From a checkpoint of a small image captioner.
Training: 16800 steps, batches of 384.
Rows from block 3 of the image encoder of a small image captioner, named by matrix and row number. Rows with one number belong to one channel. Each number is 128 + 32 x the weight over its row's rms, rounded and kept within 0 to 255. All counts start at 0. After the name is the row's rms in percent of the matrix's.
Before each channel's rows are labels from the 100 images, of 14848, where the channel reaches its highest value: "peak on" is the class under the peak; "responds to" is what is common among them. Only what is clearly more common there than usual is listed. The data: made-up waving flags. In brackets: how many of the 100, against the usual share in percent.
# convs1: first pointwise conv (encoder.blocks.3.convs.1.weight, 96x96x1x1), inputs 0-95
# convs3: second pointwise conv (encoder.blocks.3.convs.3.weight, 96x96x1x1, transposed), outputs 0-95

peak on: emblem (29 vs 1.7)
responds to: white (68 vs 22.5)
convs1.89 087 [199 195  40 180 129 172 149 136 134 102 153 140 148  47 124 208 102 184 150 177 113 148 126 121 103 138 118 145 133 142 119  44 143 111 103 107 141 136 114 120  96  80 171 150 163 150 138 123 114 140 134 141 115 115  75 130 145 144 168 121 138 139 131 115 113 166 107 158 195 183 110 121 138  85 118 166 154 201 135 110 148 111 124  73 119 141 112 133 151 131 125 109 102 178 142 112]
convs3.89 073 [ 95 144 127 148 107  45 139 143 139 153 124 129 142  81 151 162 153 106 203 135 137  99 107 130 104 203 124 144  86 111 120 170  70 118 150  90  97 122 128 100 123 127  60 170 139 113  46 156 146  84 151 195 124 128 105 128 147 110 138 132 127 126 123  69 166 136 128 196 167 154 154 134 146 101 164 104 119 127 155 125 176  83  98 143 156  96 123  80 204 130 162 125 135 143  93 156]

peak on: flag (80 vs 43.7)
responds to: teal (83 vs 23.2); orange (53 vs 22.7); ring (28 vs 7.6)
convs1.58 100 [ 99 113 113  83  84 143 138 103 100  67 119 130 109 160 106 120  87  79 108 162 112 179 127 123 108 139  70 138  85 142 161 116 107 122 110 133 125 134 129 120 173 147 161 217 137 117 155 190  97  88 142 165 152 141  89 132 175 179  87 138 169 100 164 156  82 193 191 129 181 125 101 119  74 112 111 152 104  76 117 140 140  79 151 150 157 115 127 135  75 155 112 109  96  99 171 155]
convs3.58 104 [150 106 113 122 104 121 103 176 158  85  66 140 159 114  80 119 147 165 117 111  91 170 160 188 125 164 162 102 116  47 157 150  95  58 143  75 114 130 107 129 144 130 125 161 150 159  95 133 133 140 106 137 127  82 106 119  94 157 173 149 157 150  81 135  67  61 118 117 140 138 175 164 141  81 123  87 139 140  87  64 177 201 111 140 146 145 128 142 104 105 132 113  66 129 106 132]

peak on: flag (80 vs 43.7)
responds to: pink (54 vs 22.1); ring (28 vs 7.6)
convs1.85 091 [ 95 127 127 129 116 115  95 134 163 160 102  42 184 140  87  70 138  93 108 132 174  87 173 164 141 123  79 132 136 150 139 124  90 164 161 128 138 114 150 123 111 162 145 105 206 137 105 131 155  83 106 116 131 131 147  79  76  72 115  70 119 154  90 134  48 152 134 134 167 106 168 144 169 122  94  86 103 142 185  74 131 107 117  95 148 170 113 143  81 151 108 114 129 132 110 183]
convs3.85 099 [115 150  99 154 117 120 173  90 103 136 116  56 115  83 115 123 113  81 104 102 170 153 167 129  33 167 144  82 145 112 195 108 141 138 127 177 133 145 199 125 122 169  98 102 118  86 135 126 149 154  82 120 180 116 115  92 157 124 126 131 106 158 125 177  93 133 143 120 125 121 133 165 116 122 113  76 140 137 110 200 162 133  85 164 104 123  97 180 131 105 134 130 158  87  51  71]

peak on: flag (79 vs 43.7)
responds to: upright cross (28 vs 7.1)
convs1.3 100 [ 70 118 102 133  91 127 129 101 115  62 100 126 131 119  86 108 114 151  82 144 156 146 150 139 117 111  47 103 136 147 163 128  98 120 152 147 172 170 149 150 131 131 117 242 122 200 164 155 128  97 100 158 114 114 122 162 182  47 106 167 166 106 140 118 110 210 126 120 119 104 136 126 106 154  94 119 127 105 167 126 108 139 150 116 144 152 102 106  78 134 139  90  82 135 189 106]
convs3.3 111 [183 126 188 114 172 193 144 209  94 111 128 128 124 158 158 117  86 110 177 152 153 140 156 111 113 159 147 114 146 123 181 149  91  85 143 116 121 122 104 126 132  93 122 121  67 158 115 140 214 119 168 136 114 190 112  98 142 115 101 122 161 160 132 121 125  84 147 103 165 142  84 129 115 179 103  77 222 155 135 169 184 124 129  91 150 165 149 116 125 124 169 122 149  98 150 156]

peak on: emblem (39 vs 1.7)
responds to: ring (48 vs 7.6); teal (47 vs 23.2); rhombus (30 vs 7.2)
convs1.29 095 [119 158 119 202 125 128 132  93 118 135 193 140 107 125 166 148 111 144 176 149 162 122 179 118 122  95 174 173 118 135 113 127  94  82 150 120 170 108 103 128 115 158 131  96 144 111  95  98  78 110 150 181 141 152 140 138 118 135 147 117 164  92  83 127  90 108 105 154 134 131 119  92 207  30  89 206 104 141 147 118  95 147 170 153 124 158 117 217 134 150 176 115 107 130 145 167]
convs3.29 101 [ 90 167 118  75 121 137 108 106 108  79 128  84 143 178 111 149 143 122 126 127 147 136 154 134 130 111 144 107 176 102 180  99 111 156  97 155  49 177 121  82 121 173 144 156  87 183 112 116  83 159 104  68 147  89 121  91 150 109 157 110  97 151 223 121 158 147 176 152 128 176 105 108 193  94 154  96 126  85 144 118 139 106 136 125 128 170  71  96 150  77 132 141 159 142  86 134]

peak on: backdrop (97 vs 53.1)
responds to: red (49 vs 22.8)
convs1.33 118 [164 132 106 162 135 116 111 140 177 107  59 146 113 115 195 158 146 151 143  96 173 157 144 181 126 106 101  93 168 160 124 105  45 121 136  91 112  67 142 162 123 138  47 111 177  81  96 211 144 110 109 129 184  90 127 132 117 121 108 137 115 145 147  80 189 130 100 135 148 162 104 164 168 103  80  90  92 112  83 102 115 158 110 109 102 145 115 128 129 125 143  90 158 111 126 157]
convs3.33 100 [128 129 101  58 158  84 155 136  64 140 173 102  59  92  71  81 181 183 111 103 117 121  91 140 161 119 142 118 151 141 114 156 132 121 108  89 140  90 120 115 103 107 171 175 162  78 117 113 144  88  98 132 139 100 162 120 179 164 133 118 144 100  97 130 118 114 113 123 104  65 144 137 155  78 129 120 149 209  95 110 154 125 128 113  54 124  70 107  84 118 115 111 139 143 172  73]

peak on: flag (81 vs 43.7)
responds to: ring (55 vs 7.6)
convs1.1 097 [116 119 113 179 138 152 180 119 120 158  91 151 103 146  69 136 126 159 191 137 142 112 163 185 124  85 155  71 161 141 147 131  82  53 132 125 166  96 122 190 104 117 146 179 178  85  82 166 147 110 166 118 146 137 111 122 112 127 130  66 157 131  69  79  40 122 130 122 156 139 125 132 147 120 119 126 140 173 145 162 157 192 144  92 160 143 174 134 126 157 140 174  99 111 152 111]
convs3.1 122 [138  94 118  47 166 135 153 151 102 175  88 119 111 105 140 112 137 134 140 149 122 145 125 114 194 147 101 104 115 114 133 128 170 137 123 148  94 147 137  97 150 171 181  85 114 120  89 135 149 171 139  89  97  97 136 159  73 100 132 123 147 187  79 200  69 131 105 198 178 141  95 163 102 120 184 130 124 228  90 179 142 151 108 106 127 102 154 145 151 128  85 125 151 116 111 134]